{
  "image_size": 64,
  "norm": "batchnorm",
  "attention": false,
  "upsampling": "pixel_shuffle",
  "init": "small_normal",
  "beta1": 0.9,
  "steps": 11600,
  "batch_size": 512,
  "lr_schedule": "step"
}
Rows from block 5, named by matrix and row number. Rows with one number belong to one channel. Each number is 128 + 24 x the weight over its row's rms, rounded and kept within 0 to 255. All counts start at 0. Numbers have three digits each. After the name is the row's rms in percent of the matrix's.
# convs1: first pointwise conv (model.mid.1.convs.1.weight, 192x192x1x1), inputs 96-191
# convs3: second pointwise conv (model.mid.1.convs.3.weight, 192x192x1x1, transposed), outputs 96-191
convs1.72 090:133105078107134097087147143123103104152013133147129134148141117151120136138121157128160120122139142139112131139154132122127128123121131140122159134135095153124161143117104154057100148134131174132119078131110135126139124116126134130116124102051127114118123148162134133121118113145125130160
convs3.72 110:143111079112084143110130126136071137130152112146123134125105109116126133127147136178165118105103141136127160144132114124150124131121128136149089138122151150078088140148143157146125110122153161185174131165140151155139121104145149113165142119166160099120100141127123123163115114165124125097
convs1.73 105:170143131161123127110093140112129097144163149134085124126142130096120193143080131141124135130145148136162136152144143106147099148140078142151152134164134077198125096128130149130166135125076104150157117092141107117151101146170150127128123140128124136117134115132136182123133159138114111103
convs3.73 087:144121121143162170134142148124112125124137185111112147108155131123114137085126120138073133125140125156158114143145135124106131157140093118124163125125172109160121108132141140170107145123168129120156170109141166119146147157119174110123142168107129167135158081097122144148141147107145151139
convs1.74 090:130132187126118109156132099123093152160174142111137149159149160098151098128155142126133102149131109127131122096156127125151114125129122160166120120137164151132046133124116129150117112136113143122112130147114150168170111098134151089102174119147130135177121129078122132125142151131146104162
convs3.74 106:124163171162144113199146118146124139169129171128107087131164150148077144136143083150149090146123072119087093089127130114128140138145121097134137086129144137145095097100096098159128174132137076139101091094136096118134118140120091137102116117105151141157127079117119137139144164136083129116
convs1.75 097:163130137159132106112125145101093155141138096117135115123140113077092131133113095144105143118094111106169160096128133195103103149140102145177148147111129161134134116136136134102116130140151118125091132141108156120123134133117114136181116125151181164163120175122059102093125140105110121092
convs3.75 116:125132136128098159098122141124136109108132105158144115139147131132134140144092147136078116136106093132152161173123120153139114112152152152090139120149115142147146136143139150152123099181116140121124097150091130120069083144131163126195099078125131067141092167145198114114133172138130123144
convs1.76 105:107160136128119103133130140095125140118130172170100108136106133103148143125107191128132092113130155122101135117116125110159198084211081124107143123139132085094116135130098150156112135126120116123138114105168107136155130107157138162119111166119121142130089124095137134146124127133123143062
convs3.76 091:093138130119137123097121118165146132098126117161115148167107139131145096174134148130153112127147105134129147132092138160147117134114165140129114121153117104127147114165149102125125092142105119136131065142063153119095102087141144129121094097130139112141105176204106130134116133156145104069
convs1.77 094:132160120156164148112107152133113111099126121121120141079112130151111129122125123128147159100118133149116157091150112104147105120104156107134131173155122142128134144155106133126104137151126138111125077118188104177093144148092132128110069163111106121072141115123114130160157134153099144114
convs3.77 096:121123146125091130149129129139152122097117086132112156114113144120123115126141124121173168098109137133136137155111158153111134090165141126138112103132123120131144135169131169114082075148103134089172076111108171145135117137148149124121124110164145148159084185143119110121146110127098120103
convs1.78 103:117108123149111116096168124121102126100107120145107127097149132122175119134171139122080094089092142155113121124118113131131116104139148100144109103140128124110148133158150112108114148139148161134109166130131158166107130101137095117121168166128113120128138105133070120159124111177134127114
convs3.78 121:136131142138152090133066101120114123130137132106104062131145118144145118119129119083104111140121105124126106129085113120123139135103102120140172141116085125165178122068094107157152145132144137077125195105140117081101145139108111138115157090121122066087137139116144115135153123136128120119
convs1.79 108:135160106155104155123119134116142107118127080077157147114175121163111130121116113128150141110146134130101110166119103126159128156174105153133120146114127164146130126116100078149165102141108112107114137153113135137141131177093121099163120127176125156171192118130125114086125152094108134146
convs3.79 111:121129165094197187146166112147156104146112143161152148126130154122090076145090111129121075155128088111166150085110138116112094140136161119131121127149181144131130144124123121131138126122142114157115149124124119143125177133114124161114118131135144145094154064115106121138088110094133126121
convs1.80 104:103130100118132163131092120083106133104125142127076149154126145119103161097104148118134174152139111108155135123164154108124046142130118134151158143154114159158133075174121145148151125131113136132121122136128111117158179112152113134137115146160148160123083112121152153109151116110134106108
convs3.80 094:143129105117127146107122086131143124105104133160096095138117079087100119091098135102121114120122113103155080127095124136107086103098100088152145113110115130100111189085125113143141079118133134130124087145091089088107119149091108138123057106108080085110104140143132128079146099118091141122
convs1.81 094:110086168111152124161151145161117176107118131120108145129117114141096120131169102146107124150124122162106159148143099109081135145129197137149145134122135099152117133122083128140130150150126123145107127150128113127100118145118151121177116128160151110160107154084126128105106121095137141169
convs3.81 091:120102159126115124134108135172148121119097106116104142138138137178119161121124152164132134086134114157143181120090128122184136146149162113163151113139136131103131166146168112133121110162116114183155130176162114124084103128166087123136134157143106071092119158173123141103087098144120148107
convs1.82 106:123147112135116146155166146122117121107109132148120120164112094180110148116103141153129165165157138120146128121145126136134137140073117172151141157141092133167132120133129119141100115111085136150138101130136089117170169120109114151142125107156118147115088139128149137113137120150112112134
convs3.82 115:121150157141145131104149144127083144126200106160135137129084158133166152138151138160114121170132152149161151121162131130138159155117138166141113179133139136110150090124101114128152138114136162132088147093149128156153112107131149099135160126128164145131191096116141126180088143141155114137
convs1.83 100:158151143111121116107120096155121093147129158128130144167108099152168105134111137145132119119115135101145145096142133119123139112141135127125106111130073150120126128075148128138102082133135110092115147143137147169103139174116194158139130140130142160135109163108138111115142131154120125114
convs3.83 121:165136158136121147108084124129104136108129119122085111086107094121094135133137142147116164136128124162139121149107160113130124127105137121180169116138129162115111117090138098158104081192129155119141104100131125147092116170100179138186153104108142085113121150175167108149124175161107125137
convs1.84 105:115147154195108141154135119092120120113140083108106168135135166153129133112125117150132159126162100155145100147125101109167108175130134148125135112106114153172100131128140136143128116137169138098109154097086156120117141157133149085121170121152156124123206131117098089129150124131159140119
convs3.84 099:144103144096123148083113106148161106154118127124176150150142078122135122148106138143113090091149090113155134109098129132155094146129161121159111141141115147135130120105175129149105094115143141168148116163135123099104098138141160144142102141137086120127101159137128099103105111159151143075
convs1.85 096:102144135083118128110149112140138147101150130141162117125097121106112120121130091118099139107075135118108142127112101117112135146104103130129128126203121186087118108152154134112117142170136132171148151139106138140107135134089138163114125202128145112153122081159151128114150107101105111118
convs3.85 098:106152118129141149161134141101148111134136113167134093100151153139119096148097097096146155167130124119143156147152104112108120095095136148089107131127187159074126121134146110126158147144152158152125151131112162164154151096099130174122160091125147110127187099149098101085117106089134126158
convs1.86 104:065138120137110119102113124145158137093115144138141113153110167073100107105107169149156104119114103110153146125143127084133081155161123107166140142137069152142135126125117137160129183107121145100120136146141147077093163151143126186118143149127160159136104170108155135137133072111124174124
convs3.86 116:101145112133125191141165072145142120155073156137142122089148108100080104129090113125126135151104122090139129162117117130111104114156120085123101097134145130116103145124149118140105108131135128152107099156118121126112113135099089162110096117123101141149106146165146144114127152138119132140
convs1.87 102:135131091131135152122117133124146157129115119118149105104144149132115095130115130114114121107140098102146101118125149150131114116123114096129123135100139190109124136103176140128161159132184101125130141159165188149107152123135133181185119146097144161111116137138095087148107155154109133083
convs3.87 104:138090122120138161119129078141119119121151124124117115113124136140125073106126103090110133145121134141124147140132140125091145113124086114114096129108159081119114151150133111111138132171112121113111165120103140134116138085104165111073149155113120140138145087150127115149109168119111133141
convs1.88 097:119119136122138112126157125147150116105161134101138115150111184088084129156089118115137110055129141142141146104127088134111123112147123117153163151129103150111108125147105146150131122126135105102127116162114146144092125150125146144127120143161139165154140129079127101155106114037098128127
convs3.88 097:129135097091143159142184116143163117149083135141180177132149114087119142147110111149135114123137122093155105135149096147124082080144142117108107105106155135129107153179167136107121088133158141154139124179111157150132133145139140149126103131109108163147082145124129129088141148112145152165
convs1.89 099:150148135103150126109171115152143109139149102101138141162129118112094117099113142139139119117182140141115129098099106137156134106157144167106139160112075126122129122118099131111121116098161130147149096137126127160092135146080126104152120137123140153152122149098137124116141126069092116110
convs3.89 092:120112185132148144136074170127132145143132132113101076095132136126107102155156125114115136177128099169107154115101139136122112166113131124173150133143125163141154076082148125144102169148136082113122131120146122139104130129084130146127157108153153105105159111137137093166106126149106102110
convs1.90 101:098171131144127106113126135150141114130121133118159113163131157127097127139074151130185180112147117127154136116157137131131126139155128145157158150119062147139135136142107141167135146128134161126116092120097117108111161120135135115114113109151172161111108155104137116113118100100102137137
convs3.90 096:147107100112142089144135132146134131110142109102159166165145118162169141093114111090134158111107143109085132132158174123150161108131120189102124120107099106150117134160150127110125141147114134159106161109137159125156117091157134106145170175154145168160125112119123123153126118150176136115
convs1.91 100:103121153114097098138169136156130125131137115177153111145109108129130077096131186149139145111124159166115138135101126097143109068138135124107097138144107108050135119094127109144114150115178134174113121124133191140189127128092114119100145103114099099141149140069137110108126122122113159125
convs3.91 105:126136143109155188089127135160128141092117174164125183150159123125166169117142159105087106163138136166165122147126150174117126174150120129120146149150129114161135098149128104144117104153157087124159118163109217145131107114141124113081133128152158143142122131124145144138114141125151157110
convs1.92 105:079125153181145143144128113138124145170148112146129086167107127111134127098102145126118113114128170078132135123147127116177098115148142091122132140136140131106110152096157135143098120133091095100126124109168110153120150117140107144162108125126084091142110110121131133147096118146088066142
convs3.92 110:101181161153091119127152160120117161140142124163147135158144199171189119132128123116151163145151145143132159176143129154135148147156138135106111168144132146095155091131120124106143143146122080097119125091122166134162077147108132121133164098142194143135131142133141139155086129109131145146
convs1.93 104:150142082135168124143141157108136074117103095134122144161103123166140124096126113106146130164127118152110110140094147138144108128135130167139142141123069133171116121118133168119118164079156132142138105136117155109154111123133167123112143134098084113133097138146117106123137122149118127111
convs3.93 099:111104088118141110163104103126178158113097132119108103167155179121134118142159135096121079114167109144097134131097145146108150121139122129117155107146130132137136161127094128123127177160110121127129137162113120134087119096166112122105093151098089102117098126132097126117168089108098143132
convs1.94 095:148120169133194098142180142085109130144085129114114126118137117140078136162128131137096111105114151131133130121138107114137126127116105084108139151137137143129142131134092094106099104154123168116142085104127116149142097117131149111144146146087104090082115130093095097128155121090134115123
convs3.94 116:111156124140194121159151116129174106119077155121130146112136152162083125130108117094115141127142077134117122123147152114096121117145137082107179068108147105137092115138149105113157118137091105101099103117115144134117141173101116176114138137073092140152131118175111152097110161117110110139
convs1.95 100:121124131086113152140154119149116092121144155122127126093125101114115145088097106129139128154179189131140087155099104122124180113125123124123117138156128106113123157141147117147116099133104124107135125132115128138140147093130187128218113146148135095152131166127108111136116090104105116161
convs3.95 093:130144119180057136120169133122108119106103127170108125147107129140129158107129134138133156083093139126132097133135172095137172121127110135145130129116086113092133152119097125142165083098147138133141113090121124070141098137150159066159136126098144142148133156173124147131136095116104113095
convs1.96 103:137153125097137162106137172119123091161124154094124111121105057156128140091104131152168129143131127133144119112113121130100149142127121100134105124138174138188147094088148142132142117134093090160144113129109124147104108102123108154114088104109106112144173080139128111119117145112097166161
convs3.96 084:125138083137164148117139098151127109140136155153127116138129094149123144096102129124073074111151126102138112112140117110145147140106122123120117128109141104151085167141120102161169149090146151135112150118133145084125107132149097131147172151089123156139164120132090152114135187099156119141
convs1.97 102:153141133099131081157114155125112107102114141178074106144133115116116115090107182102170119143098104162132127133107093135092122091132165140141138136147102128130123143065115132087128125128106140135125110093171138091154126106130127145164146075120134117111113140101122130135152167113150179160
convs3.97 091:098178130126160135104138076114102134103130116193080079152082124104129132129110156124137154136111126104142132173123147120108181141113114123133097145137101097103153139107124076135154078142124111121078065077098137133118130141130129130152145114145157126128100147147111131166077091158114123064
convs1.98 096:128086132129134106116160128149112144159108107154124086109162150162112118142136165095115119137076168130127144102180147057135104114148164135147148136142108156112131129150155118135088136147164087150047125176126178095123123115110104136120112128094118140124167148084154094156147109136098166142
convs3.98 099:108110144099163125125139174135182138140105103133164095137158144117107092161110118106186158142120111091117134123114132132127105111089139123149115126101133121119120188145188112118152142139099122169090156166152099141093163117095102134163154124151145104104112148126106101156098118141132123126
convs1.99 106:150143148148164134117184126152104145143121158111149129160100099113082144121141129154134177157090153136113140139125146153138147121127138177144143157140122107137141162091115121123120130140155145137149118126128115107136114151108106135148124064142120131133121146112126173056100130120143161157
convs3.99 110:123148151159144132102135118115082130124163156135112142125100135145155153132152129145133103156126169154114128131133131145116155175088130106128115167140147126178155120101075118120130141100121152097112151104116115136182159125131168078105144122096144160099188072091139178188138141113143083131
convs1.100 101:159160136152165140162145121122132113162138140109126127151125124136070153143079148152146198201119167106129139120127133120136110141125120183116154163127134105145092134145113122131133115174111116134183105077128099129121164178146130108141122108134140126110138111135133166134148122104093131111
convs3.100 085:093102161145132084122065109145119123095139106096079077091126089125124116116169139122120130144102110134129139106086146109133159129083124120171141136118099079126167157103090118132138107122100124087079147093136077119092152144128107131134125109094104094090128146152131113139161113130121100102
convs1.101 101:109100144148110157147141142089111105124130117152051156138129139083091157169113147100113103120131140166112101135105123086116145138141121126129128144122171109158130160142134124133114149130100103131111099161164161113143113116133086167099118137133136103093137157069110134136099140139131118075
convs3.101 100:131146091089070133122102090118120125173122110107118116144105100113144092147100104115118143128145164111141127123117076151141123100147128169127099141156134138121159067133138108150123116112176169116148105134103120121134082101168114150106106086137121138162111171152127075068118130143132173125
convs1.102 097:102121155154137171127166105162162097132207096112101116136148167116094108117101147122119098097164134150152111081141132103134090098150166159119101130135154122122096120129099138138138131183138136131102130126126163142125113138151144133156134130154150137143151127119109122125086116118115107111
convs3.102 088:163097112146132129162197121133165111103100143136150172139146158129119133096110120121133092077126128096109101120141173099137132109160113127111122097100123101132087181161149155125128139107113113154134135134136115104146142118130133102107120158144115140149121110141090172145152110131116123127
convs1.103 099:138147137127125099151136138110148124175106167167059139123143138145141129154102238105134099128100148170132161113098131102088143090154160145147127128113118095143144144119085118118148129115116089077115117095142092156161109122159082146148130099129125137136122136068088112114127153129144142127
convs3.103 097:110135109141122124100140123150105141065143100161118135164119108125152140128140163114107112133112087165129150129103167163127143134109142132117140138135095121113149123143117087123149100135096147154135071154069144096090109093120141099129134104118158093098107154158129136169109127149105102088
convs1.104 105:141143143082123126124116121145129133175155144144136129129159111152125137098137141127098089130128111113183095142083111124102114112122080074130121138136124120111120159118192120149122125166133103116095124073088165174111115129125135148146150137146136144099143167138116118167157145132112176108
convs3.104 095:156135090144113101107119173133109120102136128145126146129147114144111126111127143152125150122117130122120109156151129129121100108111137118150187115114123146122110145151124142126113146126107156132167120123105136100114135156079136150185112111098125133123121119149205144113154151081151115158
convs1.105 097:169178155133156146105156101106087149096143132143123134170136166108155116137121100132108150141149106123154147123119119156128165135116118132120129075113126150131080142127120130133100092108137135140103179147122146101153099162144155142129141168140127134147128150122111125124114146105092131138
convs3.105 100:111133146149100120129134143122117135125139122161079089153145180122116127125138115121144100156142078144129118146113135127109164134128130120126123129125131144099117119119088109136160140165121095120104075096118140131078099114097092112140148080166199070134119131142139133153101140112055124131
convs1.106 094:116111153132152187149168107149124098175157131086093133129120175133065134118109141136127082105148126112151113094118132120139097121162129119137157155116100113164087122172121114116113092170106122126137124134123114122086130127161160144168119157159135156130125143088140137128130104094121130135
convs3.106 086:131120118123107165140213115127110108116120119159174172175119144111129137132108115125138098107116123084141099135171088134108106073161109122101101124083136095112096148153120152096129128093134108156127112136123151118138110095146131095103101143132155155157106119089110141104100148118108142148
convs1.107 101:133156085160121146121111144068107128119079149101106116127147135125116126131117145134118161179134127108087125115144119094145125111106116146109109155130125128141100162138121112161118121130134135139128118125151109133107158133108148124132087159159121101085075153154158168109136154176118090128
convs3.107 103:161148135122150100121096124097107147101178114126111115142096108137159140144159145150107131134145112143171130123138120105151126137072140161123138159152116124107177118094115131115165128116159144139117124114140111138131129133144142150159105152132134118111153118120111135154129121114143138124
convs1.108 108:133133117117154114129090116112146075164129168146094138127149121154126094149142133116122140132113109130125149120148113121135145126133145149194124114130119120165139102117111121174110121152126134157109126115096088113110082149167157126100136136105135155155136134130120104107099118134090147200
convs3.108 094:105127112177098077127143112102122158109125130116133124150112132137148172132163130140122157122119150114074109112116138130136144119130133118152159134137088103112117137136079119099118161112062110123139125123167091117131157133152110096125087171130128116125097138109146139132166086123095092136
convs1.109 104:134133116079157159114147110131172110146150151121123097140109111137114077105142148088140147095161086137149096096102118110137153091162124147115119136134064140143141089121095121128139159128178159117160091143123164124097132134109135147121137117098114141116096157111123149121171133150139144104
convs3.109 126:126140170125197109134068135123124133148198127075139126131138102142189102150151129149112112168138124149131139128115114133132154146106150131148119182140125128171197091126105094116111150148135167093104154120122121155111156150125120159120151105138142147101146100112160107153117134119166122145
convs1.110 100:173123117102156093134114127111163146113131106122088132112121097121109071062143140106114111112159125168148092119090140124159139105162155110125122146116127115112129165140107116118123163110174154110141093146123162145124142160043113118169143124130153110133137167129128113113116140136112126130
convs3.110 095:101133159120170135128099141105119160137158151115162131110161095130129145147151135130126151177139117130129118137129113148121099143101141107158147136130132158163130078140170096105060132126159088106124095147143154181154131158094139167126129112191138162114144141099166090172104137132154122150
convs1.111 101:082116137140153142104145119126151144148146164132129119115148138125133177146106138121132128135124164111122100149135100082183104155111132174158098104137136126166120123111092136140104118139129097133081156161110164113111137148180113124103100151113147104090133131135109115122174128132121111161
convs3.111 089:139158121147108097132113132118072154078161091137100110120120070139164168094162160172109153108125131152096109111147108122162132128148123142104121135153139129107132093132099164128110165085119095138136140143133106087149103150124102117138089100134126118139138129124173142120149107102129107127
convs1.112 104:107152113156102150174141152103107114164117155157096136098092140147127105112144141155120112089143111171079103106091137130076118133097139118143148135097115144166133130094132149098140098128141115086111118110107165124102147127152130136137132092155141084072157143089061102131122160137146093118
convs3.112 108:169126098132080138112121140135119117163090172105147177167137093142132124122143124163088098083168122132153082085141119153149110144144134100160152122153138145153120112096139162151098116089145124126187119131121106077154103160147165101108108136103093152160076145129121152123147120136135157129
convs1.113 093:103114136146146138099127131133126121079118159123134141119125119091116132128129104146123139149126115113099129117140143105110126142140125122129156174127108127109235129145139119125125103143079145155119126138109120130150130114119121146123143123071112137129132130166127198138130119110117141137
convs3.113 109:143102087095088162100108124124085112097140117133138130106137110104162114093140162154137129086102178101126131165106110134138125101121120125115084150117143155131127163165145167107078108117157168144140123129088149128144130096146156116135128117158141098095114163134130143140157063123176099099
convs1.114 097:113156121120178141185158104133148120138181126099139154151146191124085097113087141135129141117139122121179183092132134137116072099177152163101142149118103153114116105122089139119121112141152143133140132129160154164135147158113121137171147111140137173163123124125136124137138114121104141139
convs3.114 091:134131163127133143084081117151109148134144132122092072103109108116117109146144141117090145179121140160124168107100154146096129162096100114158146143132113149143139126082100106152132121162121156095127141115137088122114150164126160124149151130102129106091145122119173124148122146114154125124
convs1.115 102:123112121089106074137122164150128137162170160132144115126113071115086135156137147106134086154114174122123128181151140135117125111136153136122143171118128120128122141107092121106166181163138133140154098125144167133178110142154081126174108086162124110147102140138133119129101144124126116135
convs3.115 108:109140148149128142133132168140131138102095136166088114126092160099085140110142152172145111133138084138140137138116132126124111152125176097160149128161142148067118160129103099127166106155112092125117085135102157149090123169090127142180103098116144059108097145170127150127093112132060091152
convs1.116 097:109122119143127193109153093118134120110194109123108138147124156117104104125080133132122129046145111130159141106133151141144078128159149115110159142131099124125106116154093139130127103150169123128132122133100155122125115149145153166163123114149137158144171144129125103113129115084119116130
convs3.116 085:159120116118130159136208130123143113138090134151171195132123160089108158141099120142124112121150151097127130119163117137108103104202149141088102089126153130131073128182127142111124123144127104162144101148124181138151105110131137126122121139144132165171096138096099128110120156131125130137
convs1.117 090:125096087130164144117120132126130098093157145095128121123147116103104138127091123123114138129148149120133102119148117154096110122133134126143127189120064133124255126117132140100124100136111109122131110110124093135150147106140117141145084108130159143133143150154136141115146130117110120128
convs3.117 118:103154145153140137178163128143127162172124172144098081137140159121092143142146078139138070149142086143097120103142127129111132151132110111139129108137163163092099100089081111176156176130142093137117103135134115123134135141106101127107125110095142122151124090115080131156111145137066124103
convs1.118 101:109135126112135148134161129123148158110113134108156142114110151116116161170106115149114170138104163121111060156120096073146139159104138126109112127135131127161133164102124162152115139110141130116115153138123152137084141158185073114088082123116143088111135107128091099114171127161120145159
convs3.118 099:110097140125126162145140125108142120171116165130163122125159175111111104145116112108133084147120127109139128136105134142084126127124123093154122134100119147177123126101140110112135114152123160099140105132121138163148171108147138121097175132138130139116123128111100130153121117169122097140
convs1.119 101:111129121141133142132094119103117091126126169091118132110111141109137179128064152139145169110148091107124082131093119089121142146090132151124120121116129117154124128119156114166165078142109134101190108136106123139157127182155094108128101097128138146081162119135160098116150091137109123146
convs3.119 097:105152102151130116132133141109112094179142149139126150103134137137115139147111122133162106122078109123132095161129111101102157138109096084112107128084121126149124081113146114139150097129142141081120107084096176145130148113092140126109150111118153155127143109146115160122156154151148098112
convs1.120 099:129119137144159135090118093142159125104127123145090112136138120133126160108124066139144149119123147124137155147137116128137111091109139171132102139170097121083132123143139130070133112139133065137122122107181134184158125175122124127110096167148161121057156119135133125117201133096085175084
convs3.120 094:094166124133101124141133121098101133140131120123116100153125146115141136145108114129129095121093143080097118156144089141112179133139128132099078125136117130145148098103094118158151118147145106103092091109076169120153109100138062126135146078143146115172100145116107105111105118156116116091
convs1.121 104:133166147140144141105100128161135099111141136166103134164146145102093097102085154110128088104123155132181102107121197111125118105171134134148129146144104149132121114158167145133106156148128134087100146161106150079125174150139133163093126151151152152136154138104150156124150120142078113115
convs3.121 112:139144134130094085117087146085103108160155140120120106129099155144145116134117094128147096103144140109103084116135077095150154144105160143103137151170110164132156088077100099148155143125161109089121134105097133134123112101137168111125119100119132115128161114116107097099113135139097132126
convs1.122 105:103134135152142138121127139137149150087120126078119137104111108108108157126124079121166124101083140157114143063094128161115075178117150152101150166098117165143133112117110137067111101130104110176142119128171147159154111137126114125141107144130160104115122090119127109119194149122106112133
convs3.122 102:108153132129127103169132154131135085152136144140127140146124143139121087144125092132207056125112086120132122133126139090132134123121138124123118119116131115141155107095118146156148114110143126102113100083071143111147142116104136138112134075150127156130142093125095137127121105131108119092
convs1.123 099:147133124130140137119108126121111144082134120149097153143111129145080121100119107064118153118078140133141148084102147222099133162140142121140144131090112155139121088146153134108126117110162120095103129186143168136105124121144134163187108162145136140157121157102116107102132138117071129095
convs3.123 092:143105139161126136128145099119102113136138155109113119141159145134138092103112106109129128127134134125133098119118161102105143152088105092144134157116142147074110123086136069117140137098141157135121107099149102143161143114078155132074137135101122121119170098148101143135130109110112144174
convs1.124 099:141163145104140156116108145089158145143155099097117146125164105150095144128153118133160181146134115106136093148107107097155142201115107144095162124133172139153088135144146150124136127143117152142194136089112121123121127148126114115136154128146157131091127112121100153129190138124130167105
convs3.124 079:118166099114116123128155124086126116166129166121140159146139149146129143135095089134120136130142154112121137128193088117096139113154100134088155126143119109133123125133108124120160159132146140110212129145107161151164128151150149145113129140137153152152108098106145165111124166075159172171
convs1.125 098:109116136131158111164180148140121097143112137134131122164092122141094158128119139160115160184129158120106143102115151138125118131138134141159144185119066092135126147134108138121121096098101128135111071146118089152120137137113131132184116119128109172143090125130144140126128100097074127171
convs3.125 090:151128186134124116110075145097097131161150129087080084103120122115115104133141102143103106170125136148127130103104153114103154153110126139166138139167102135142171066074077119148132140163144133082130130076131103133138125145096121124126146095137139113112145098130152107154128131138113123128
convs1.126 104:087118141092148175189087100136132127117119172139082158147126133150109140141108130095159139124160118112118167143154150146095121140097152100166146113126165115154104106153149119157142093142086096128096087121143105122117116130162125168116150088150107142158132090130107128151140163107137141162
convs3.126 094:154096097130098101119113117090123124118097148135097092141117102093115118086113088096087115100100126077098078099120142132111137087125114140117138116154098097152100138081131123123136114132117105105149114123098082091137132132155165117134094124120065124137101117098118100101158090141101145121
convs1.127 092:129133071141139151109109091122153117112077120162149120104100122120152107127120150115173124148159113111119140129147098111124114121103102174148148097157115103116182147105129119143136149129126169150129109125125154087157127107103108149135078128078143109144107163129088151162119121127133171141
convs3.127 097:151114076084111129080090163117110133125141085105113166124097148114138111123140165153140134125164171161161180140129115136130134128132139156157122145128139142095138145164105170130141108130139198123177154121134162121144140136133118117189192124129160131099119140134128128125122106109151129123
convs1.128 098:118134163130126118108148130140118114121139139112162110127150097120110161118098138128126176148126188126106121127116108126159123141110125118167111168129089120134143172128113148094134133134081139117137077105122092134102180118143150084187075117146122116130090161121141127119137095103115139123
convs3.128 096:141094090138126078120130107127139113083141123129186165167144093140161152080119137074113154080110117092136106138137152106155140100117094160106126136080075067129128161129170135084122118104122144164107169147136124116134117099165128112124118185129084140122153118102137143099155099136176134131
convs1.129 104:128110154127141097148146122183124100150164074086107180134096137152132138146139086127128166115130112160155152128138135101142068163119151133122142139151123125139123123140141105126134128096137100149161117110169121135101153123138108122128135150133149148127156109158103132088128045051117112083
convs3.129 105:129147097117141145114131101133142143084129116192091126150121114090124157132109165112132119118108108115103126152102165154110139143140116129108119116127110121145135151116108091153155086155145115159106089148055144100110112121139102119159119104145130100122103177118141116157111123165125124065
convs1.130 095:136108143119155135143165117133144131120124138141110116164126143111078142148123129142155124137089148153140134135111118111151112104133135121135059191146070128127128141138083141146138167174135115142144130122128154154147108127119122135141126141137129128156136118097152126142141117099094148122
convs3.130 084:126101123150154107125145083126144118148084132135131135134123146086122121124119130110146154126119118146140117148138133107139113114172113128129101130118175145116124080087165143131143127143110128137101170136147119146118205140153192126107126114124102106126100101118144121134122083162141129093
convs1.131 100:079159153111091085161159130183112119122137113157118130119125111150115088106159170175121135140084144120154107139127138050150139130149138111166148140141149147121106159125153128162123130120124161118094133130119153067148127117100130160081144153112135114133165140115142120117132121132127165185
convs3.131 117:132075083134111127119123114154140115155109150118092185148099130134131132132141123116121093113145148159146105094119137125129092126175116166127136122118128117110107099119090156141123131132131096125170135104118174102145086094159142113091119159108125145151135126133102122078165151114144138108
convs1.132 098:156148143130161150096141147146133106108107148160160089099133122131111093119134108120180103130126125141128132097109123105114123081130125126151148185145140149109220123144119108150135119158147136137135101104119158112145119118118124124140143148086123169123187150113122151105150123137084117114
convs3.132 099:102156151140125100138153140130163141146088136152134127145130149164106165164084110087174171151115107144126141131144141121135136163130131138121124105137113118117117094111163101175166128135117090117110097124172124125144103116110107144115134136114125149165157129152112133130100163145099176119
convs1.133 101:167153138161098125171128123087134127129127176108086103132129156105126134068121129150165086151128123172134091143107081071134079149107133151103141128114141142182125123079130121161165157122111103143157124094149144146142083153192100112119145087144135088132164109108144113144157115109129114141
convs3.133 104:119096133151101101115111140130126130207109147101149141168123096140141150153138113132139090122126119112141117130092102143141124148116133125156123156132072117166123067100150108125112112141122119127132111153143139107145075084167171118111083145143121118133111143119136144095149142185142125113
convs1.134 104:140089148169098167127142144117163121144148113098110096123132158111109130106113151170075112154134122070166148078166145119151117121138148116132118153121113111106095080165108133085139129128111119179146133117127084138165137060144155164148162134128141098149118134130166167169138122157110100115
convs3.134 095:141117132101128140124101134175106158151113150156144086096114135083148097106148123125098101158141148118133158096106124164137083120102141179149099146164135157132127109162122136133098123123174118153115142113125088120162104126148162134135155115145126115120168143110102092172140090110161110118
convs1.135 101:137143114124135136131124109134132121128146097089106126133097161108109126135115137110136155086124118141152155133138132142111088110162139152103173152122089137117132093158121154151138139097133154150134112144152163104119174120131124105134122156143145161168123084121145127117110124055133102114
convs3.135 100:155122155160099142111101101103117129095093132155081079089099110126091126119123141123117151128138094122129086132113139125123104141125123104158180118147105158112126140058145095148143134124116082097142110117120118111089134152091163149139094107134108065127122151154162118141135155177082132124
convs1.136 097:099087140129151127160104133109102161139114146145089078119123118134119109125125204140123120134134127148144109097129123090147129078108174075110105133154164119086112133121102138097119146104131122133118111112144120119136102090110155099167157071121128095076127148096121102144150108164123160182
convs3.136 092:114138110125135122136137149153125148125126189136176195134134115107117143117175097156099074149152121129136090117154142152139085116119145119158163114132163131166088107135109159127095120118145103115186130145120142135147153176141181113127115131103091166152114114111150124118164155124149105156
convs1.137 094:173143130116129118118133122098121106132128149129113122155103125119109158169109179144133132099128156184135199137096074101117133101144060133137118133208130105120138153117098118126163181138100131153139131085157107136112121144133122139133114142093156155125114143100137183124154150102108125095
convs3.137 100:143116135153097133160122151105128112146136120120140096088151095138120115099125076141130152117136123095141095120142117083126105093105096143127143130112135120101135109110152189131101152079174132110140166092172100128153111151094158158116106137142121145133141129118126110083169132101145150174
convs1.138 099:128109123152118141085120144151114133132117136129097124108122098117101132085099143155144196131139124131131102150143139102137107132143125121160136181139091158139141087160137136153103142138101120157103071137125130103132179094164138137129055149150143147101113120121143171145158130142085099107
convs3.138 097:154111127143143104098127144123133120128147164143179150149123126130166159134107134111101160130120142118150150106146140115143132152105132169110139161134130108161123130107141108131133126149152132144100176114157109132149119123167150134145143191098110145125186100092128131108119155117195137156
convs1.139 102:103135136160156143166119144151162031109129114114115177128089130139121121114124110122143116161116159150123107117126080097084121171117160121199112135123134083134139145133144154143136092148100105150124126109097146118130097100165186149142145130132140097167163105138108112143127122130110161164
convs3.139 092:086128143116130102118121113087175155142136106104141122159136143126131142173130117141131119137162138105103158101134120120151134140117187141145131136174115152128132107125113109088135170159102108129128109160167135187120144117140108156146107131155134104120104140118129101133106129118115125148